config.yaml
qk_norm: true
parallel_block: false
label_smoothing: 0.1
residual_init: "none"
Rows from block 9, named by matrix and row number. Rows with one number belong to one attention dimension. Each number is 50 + 10 x the weight over its row's rms, rounded and kept within 0 to 99. All counts start at 0. After the name is the row's rms in percent of the matrix's.
# v: attention value (model.blocks.9.attn.v.weight, 320x320), inputs 128-191
# proj: attention output (model.blocks.9.attn.proj.weight, 320x320, transposed), outputs 128-191
v.16 102:56 56 38 50 45 54 52 69 34 52 52 48 39 48 53 51 51 63 49 51 58 53 36 54 55 53 47 38 41 49 41 66 42 72 48 52 51 55 59 59 27 60 49 45 41 64 57 37 38 53 48 47 65 37 40 71 49 67 33 55 58 71 52 31
proj.16 104:43 53 60 41 67 62 39 26 65 47 47 44 67 55 47 36 63 46 40 55 60 46 48 52 46 62 48 71 51 63 66 63 61 28 41 41 40 50 37 57 45 47 43 48 57 54 47 42 56 37 64 45 63 52 41 40 55 69 46 55 39 64 55 46
v.17 102:52 53 62 42 36 42 55 41 60 51 62 42 51 58 44 51 50 43 44 64 49 56 59 73 60 41 43 44 59 60 68 38 51 59 58 41 53 54 56 45 36 45 47 54 56 24 71 60 43 65 57 58 38 39 33 48 61 59 56 38 44 42 51 17
proj.17 102:54 47 46 67 58 48 65 52 59 59 63 53 55 56 46 41 57 52 47 50 66 47 47 28 49 44 36 34 68 51 69 66 71 60 60 57 72 48 51 67 52 64 60 38 63 42 33 45 51 62 67 51 39 52 47 44 37 44 71 36 45 60 59 43
v.18 101:55 58 54 68 30 60 51 54 59 44 60 67 65 44 46 58 36 49 54 34 65 53 42 52 57 46 49 54 61 52 42 46 57 50 53 40 41 76 55 55 41 64 49 48 59 64 59 62 45 42 67 45 54 54 46 41 45 49 31 41 58 55 54 46
proj.18 104:62 77 50 57 58 59 54 56 49 50 63 34 53 51 57 68 30 53 49 45 65 68 48 50 48 61 65 43 54 67 59 66 31 50 53 53 64 41 50 51 39 40 55 42 49 31 53 48 46 50 45 28 56 36 48 49 34 46 56 47 26 24 53 54
v.19 096:44 58 42 38 49 53 48 55 58 41 57 47 55 69 55 59 43 48 39 41 73 35 51 60 48 48 60 40 60 66 50 49 63 50 44 53 53 45 66 59 73 45 44 64 44 48 29 57 65 43 43 49 63 62 36 46 72 48 43 55 72 43 45 53
proj.19 098:53 48 44 39 48 38 61 41 51 48 44 60 60 53 60 51 73 58 58 57 43 58 60 60 41 40 66 27 53 52 40 60 50 67 70 62 45 52 38 57 52 55 46 74 59 36 49 54 53 60 67 41 49 69 56 55 24 35 50 61 36 50 40 41
v.20 107:57 39 44 59 58 43 44 61 35 43 56 37 49 62 43 40 41 45 55 40 38 56 61 53 47 54 48 41 37 38 63 61 43 57 44 46 56 44 52 33 54 54 44 64 63 51 34 70 51 63 37 45 66 51 49 51 51 54 43 42 56 51 64 59
proj.20 097:58 28 51 47 76 43 65 59 45 34 40 54 54 41 51 37 60 70 47 59 58 56 54 38 62 55 55 47 57 60 39 50 45 51 23 62 25 57 40 45 53 40 47 56 53 49 41 57 29 49 62 47 49 46 68 34 52 63 45 43 70 55 56 36
v.21 103:61 48 51 49 40 54 65 62 57 50 55 41 46 48 44 56 46 49 51 62 63 44 37 43 66 62 64 67 59 61 36 55 49 37 42 55 76 46 47 54 39 47 55 67 55 56 56 48 46 54 60 56 54 72 58 55 61 46 48 42 61 51 32 53
proj.21 100:34 65 42 54 36 39 45 52 48 42 51 65 44 54 64 55 62 47 30 53 42 37 43 39 50 50 52 37 39 56 57 57 41 60 46 62 51 57 50 32 47 53 49 52 69 60 53 51 54 35 51 58 55 57 23 45 67 37 73 29 60 59 65 59
v.22 101:42 44 57 49 46 64 38 47 54 60 69 52 45 61 43 61 50 60 35 58 54 69 60 28 44 70 24 38 60 62 60 48 46 79 51 42 59 37 38 49 52 23 73 42 48 40 54 42 56 53 53 60 39 36 37 59 62 62 49 51 45 69 40 54
proj.22 101:54 63 46 53 38 61 46 55 55 55 45 32 64 33 58 60 39 67 46 49 65 33 38 41 41 57 50 34 43 55 43 45 36 40 29 47 35 50 47 45 45 33 48 47 56 55 39 45 43 58 42 40 60 61 69 42 45 63 35 63 59 51 55 59
v.23 101:44 43 56 44 46 43 35 48 53 47 44 47 41 66 56 35 54 44 46 46 44 51 33 35 59 45 40 58 50 50 44 74 48 50 47 49 44 65 66 69 42 41 28 39 53 44 62 40 46 32 51 53 41 53 57 47 51 40 47 49 51 35 58 57
proj.23 104:42 74 56 56 56 49 67 50 43 43 37 55 52 42 60 49 42 38 33 48 43 47 48 40 56 37 44 38 44 59 57 32 55 56 50 32 58 41 48 59 41 55 48 53 44 41 51 55 52 54 52 36 62 53 40 50 48 47 37 70 35 54 40 42
v.24 097:58 56 57 40 42 61 44 66 45 34 43 60 54 64 62 71 43 60 50 51 62 51 62 60 33 42 40 65 55 80 51 49 53 52 43 30 40 54 46 48 49 37 54 36 40 41 32 70 35 74 59 50 41 61 57 68 48 48 42 55 58 47 62 56
proj.24 100:50 53 49 51 50 47 51 53 49 50 43 52 56 55 50 50 55 64 37 65 46 63 57 61 41 68 51 49 61 66 37 48 35 35 51 46 35 52 56 44 39 53 54 38 55 61 48 46 63 36 58 69 42 62 34 58 41 45 63 51 67 36 50 48
v.25 101:59 43 46 59 48 55 49 47 40 54 53 62 54 49 49 50 57 54 43 53 59 46 51 52 55 68 63 51 50 33 32 51 39 48 41 49 58 64 60 32 66 41 36 39 42 51 47 43 48 41 48 61 67 51 45 45 44 59 49 63 48 35 48 52
proj.25 095:65 56 31 49 51 45 56 49 51 64 57 53 46 57 49 60 52 40 62 56 55 38 49 36 62 53 35 61 38 57 51 46 44 54 48 64 60 33 57 51 50 35 50 50 62 45 45 56 77 61 24 44 54 62 57 40 65 47 52 47 36 46 51 54
v.26 104:54 47 53 44 45 75 53 34 49 57 38 53 49 60 52 45 57 43 58 43 43 44 53 40 53 61 43 45 49 47 48 56 26 74 61 55 54 44 44 41 53 48 48 51 59 37 42 49 63 60 63 42 38 46 52 41 65 57 62 48 43 37 58 40
proj.26 101:41 42 70 39 52 45 49 36 61 45 47 53 48 53 50 31 44 47 59 65 48 48 59 36 54 57 41 48 51 44 53 62 68 30 51 54 56 60 47 50 48 73 33 35 35 51 40 56 37 43 37 40 47 63 42 46 54 32 56 48 67 77 66 36
v.27 101:51 38 46 57 63 38 54 42 61 53 51 28 66 58 58 13 46 44 53 47 41 41 43 56 48 43 50 62 38 74 50 57 45 44 62 44 44 25 42 48 40 71 50 50 51 50 64 56 53 59 50 50 42 43 55 63 41 50 44 40 46 44 22 57
proj.27 099:51 39 43 42 59 62 41 63 60 42 63 41 54 49 53 43 60 49 66 41 54 52 53 61 48 33 44 52 52 56 53 54 40 36 47 39 44 65 46 45 66 34 46 46 49 60 44 53 52 39 40 58 50 37 48 39 46 52 60 72 47 56 51 44
v.28 099:30 33 45 53 61 31 56 38 39 46 52 49 65 46 31 49 52 48 49 53 66 49 48 49 44 41 56 59 45 64 52 58 64 57 66 46 36 51 45 30 59 42 53 51 48 58 39 29 65 61 42 61 52 50 53 45 50 47 55 59 70 44 59 41
proj.28 103:47 53 49 51 50 53 50 43 54 54 56 64 48 69 40 40 64 56 73 55 41 53 54 56 59 27 45 47 47 59 44 34 52 50 43 52 48 42 26 48 47 47 50 59 55 60 50 44 40 58 60 66 48 41 58 49 39 55 50 53 56 55 48 47
v.29 097:46 51 43 61 49 53 47 70 40 43 72 53 64 48 41 45 54 51 52 56 63 56 44 64 53 65 49 68 61 55 50 46 65 45 38 45 51 58 44 53 58 53 50 42 40 67 57 62 44 73 33 59 61 49 45 68 44 62 50 30 67 76 63 36
proj.29 099:52 41 54 44 49 59 34 49 28 57 61 58 55 63 58 46 56 52 64 33 46 45 52 55 40 60 60 52 63 50 23 41 60 54 58 45 56 56 71 48 54 47 58 41 51 41 39 61 39 44 48 63 47 55 58 59 60 63 45 51 31 38 60 40
v.30 087:38 65 34 70 56 44 69 45 47 53 52 47 49 67 53 55 63 51 81 52 45 44 31 43 53 48 68 35 61 54 51 32 43 75 48 59 40 65 49 50 32 57 65 57 79 53 47 45 44 67 42 46 55 44 41 51 57 70 30 46 42 58 54 37
proj.30 095:53 43 58 46 45 34 45 61 37 55 52 64 63 51 44 39 64 31 44 31 51 59 65 59 59 51 47 49 42 57 68 52 57 43 53 43 39 23 60 65 45 44 32 71 52 50 60 38 65 49 64 53 59 70 40 46 52 48 47 47 44 40 56 63
v.31 091:46 58 54 55 43 47 50 46 51 29 42 34 64 42 62 44 34 52 49 47 48 47 43 57 45 42 39 48 58 51 49 64 54 53 58 56 52 40 57 41 40 60 50 57 39 47 60 43 54 50 61 40 29 55 57 57 50 39 39 58 49 55 49 44
proj.31 097:54 52 47 55 54 59 51 36 49 54 39 37 61 52 50 68 56 42 45 29 42 56 50 47 40 40 60 77 51 41 49 44 47 34 48 44 53 39 61 50 54 55 32 39 51 61 53 46 35 38 48 57 46 63 61 57 44 36 43 42 44 20 49 46
v.32 102:58 56 52 49 23 57 59 51 68 55 52 57 47 37 40 44 64 46 54 62 52 52 42 52 58 23 38 47 45 67 45 44 46 49 52 60 48 57 36 56 53 38 31 52 60 58 33 33 44 46 54 41 41 58 40 50 42 49 42 47 40 54 52 41
proj.32 095:53 59 52 65 47 50 38 74 52 68 55 49 53 47 31 48 33 60 54 40 54 46 52 44 36 53 59 62 47 38 50 46 47 41 46 52 55 60 70 36 38 64 67 56 59 51 43 47 83 37 60 36 54 48 58 50 59 37 52 46 50 41 45 53
v.33 099:53 61 53 52 58 56 50 76 48 47 43 61 50 28 50 47 38 40 42 71 57 39 31 58 82 62 60 42 59 68 51 43 41 65 24 50 44 67 59 46 39 55 63 62 44 59 47 39 56 69 62 59 53 52 58 55 45 36 53 53 46 38 44 54
proj.33 100:61 73 37 46 56 50 41 52 68 72 57 55 55 50 34 44 54 37 66 44 29 40 47 35 47 54 37 67 49 58 51 58 49 64 74 52 61 57 41 51 56 50 63 54 46 46 57 50 65 55 36 55 50 56 59 50 75 44 61 36 53 45 72 47
v.34 096:31 38 58 59 44 65 61 60 51 46 54 36 48 50 42 23 55 45 56 50 40 46 35 65 41 68 55 47 60 53 55 42 57 51 52 54 53 51 61 43 57 41 52 62 54 36 58 50 55 58 73 50 42 58 68 46 47 56 43 61 61 55 50 52
proj.34 101:72 38 57 30 66 50 61 44 55 49 56 30 47 49 42 60 51 58 54 49 50 54 56 43 49 51 51 42 41 57 40 51 45 56 59 41 33 35 52 51 53 72 65 34 44 46 47 33 33 49 43 55 46 57 48 51 47 35 50 49 47 41 52 54
v.35 108:53 47 47 59 53 63 49 52 31 33 57 46 53 35 52 43 48 52 72 44 62 63 43 35 26 57 36 61 63 67 57 53 41 32 51 55 52 51 64 52 36 44 39 45 58 55 56 53 53 29 59 56 39 51 55 49 42 50 45 59 55 49 46 44
proj.35 100:43 41 52 62 49 59 50 44 47 54 42 50 45 48 53 42 33 52 50 42 40 45 57 60 58 45 30 45 59 49 58 30 48 48 30 55 64 38 51 54 58 48 54 46 42 68 60 59 55 34 43 46 49 73 59 45 59 53 58 40 54 40 46 43
v.36 101:64 64 53 47 44 41 55 69 40 45 48 54 55 54 34 58 38 57 49 39 46 54 39 45 33 66 50 36 40 50 37 48 55 65 26 56 49 49 68 55 52 57 67 57 43 60 37 44 65 64 41 68 46 52 50 68 48 58 51 67 43 61 44 44
proj.36 097:55 42 40 59 54 33 43 53 33 52 45 63 48 47 32 56 47 49 38 56 43 59 44 65 55 43 62 42 32 46 52 46 67 60 46 77 44 40 25 49 51 66 66 43 47 31 40 50 39 54 38 44 40 63 45 45 39 48 29 49 49 51 50 39
v.37 104:48 39 40 66 38 46 48 55 58 47 52 59 40 32 40 73 54 50 47 50 44 49 57 55 49 50 69 50 48 65 49 59 50 58 32 35 36 45 40 49 37 48 54 59 61 43 36 54 51 43 63 42 54 51 51 54 57 51 37 38 53 53 22 43
proj.37 098:66 29 55 52 37 50 53 61 54 54 53 53 46 54 56 55 34 41 40 59 34 51 64 63 49 39 64 63 35 44 37 59 48 49 55 48 53 52 54 38 49 46 46 51 43 38 55 59 64 33 35 41 41 43 41 37 41 29 56 45 60 42 58 65
v.38 104:36 65 40 35 57 55 62 59 51 66 39 45 50 53 36 47 69 40 50 43 48 66 57 52 48 58 71 57 69 59 47 45 38 54 28 45 48 49 46 70 48 49 60 55 37 54 23 52 32 40 57 49 37 43 59 42 49 41 51 54 52 82 45 55
proj.38 101:61 49 54 53 54 49 47 51 53 35 45 48 52 59 68 61 59 57 53 49 43 63 48 55 51 28 50 44 44 44 46 74 51 49 49 37 44 66 48 35 53 45 41 48 49 47 49 46 48 55 57 41 62 56 51 37 68 51 40 36 52 50 63 39
v.39 102:53 61 52 61 67 37 51 61 43 57 37 43 50 66 35 58 58 44 37 35 45 56 50 58 50 41 42 56 55 43 28 47 55 52 38 60 64 48 52 49 34 68 63 39 41 41 58 56 38 53 42 52 34 44 52 52 47 59 51 68 65 46 67 36
proj.39 103:37 48 61 38 52 51 36 47 52 50 51 60 48 42 58 49 43 48 51 55 47 53 51 39 53 46 54 36 71 48 61 39 35 58 43 57 34 35 69 47 75 50 44 58 63 42 49 36 49 58 38 50 37 59 46 42 61 54 42 59 53 48 53 52
v.40 096:42 46 38 42 44 51 46 48 68 59 60 42 46 64 59 69 41 50 38 58 55 52 48 33 51 60 41 61 59 53 49 56 50 46 52 44 41 62 56 50 53 46 56 49 41 50 51 60 52 54 48 35 66 40 54 66 58 50 57 61 53 65 57 58
proj.40 103:44 59 61 62 54 58 46 56 53 57 50 39 51 57 47 53 61 61 58 33 50 47 27 43 39 57 37 63 52 62 59 24 61 62 54 43 43 48 49 49 39 56 37 59 58 38 59 35 55 52 48 61 56 45 47 54 47 44 50 63 41 45 44 59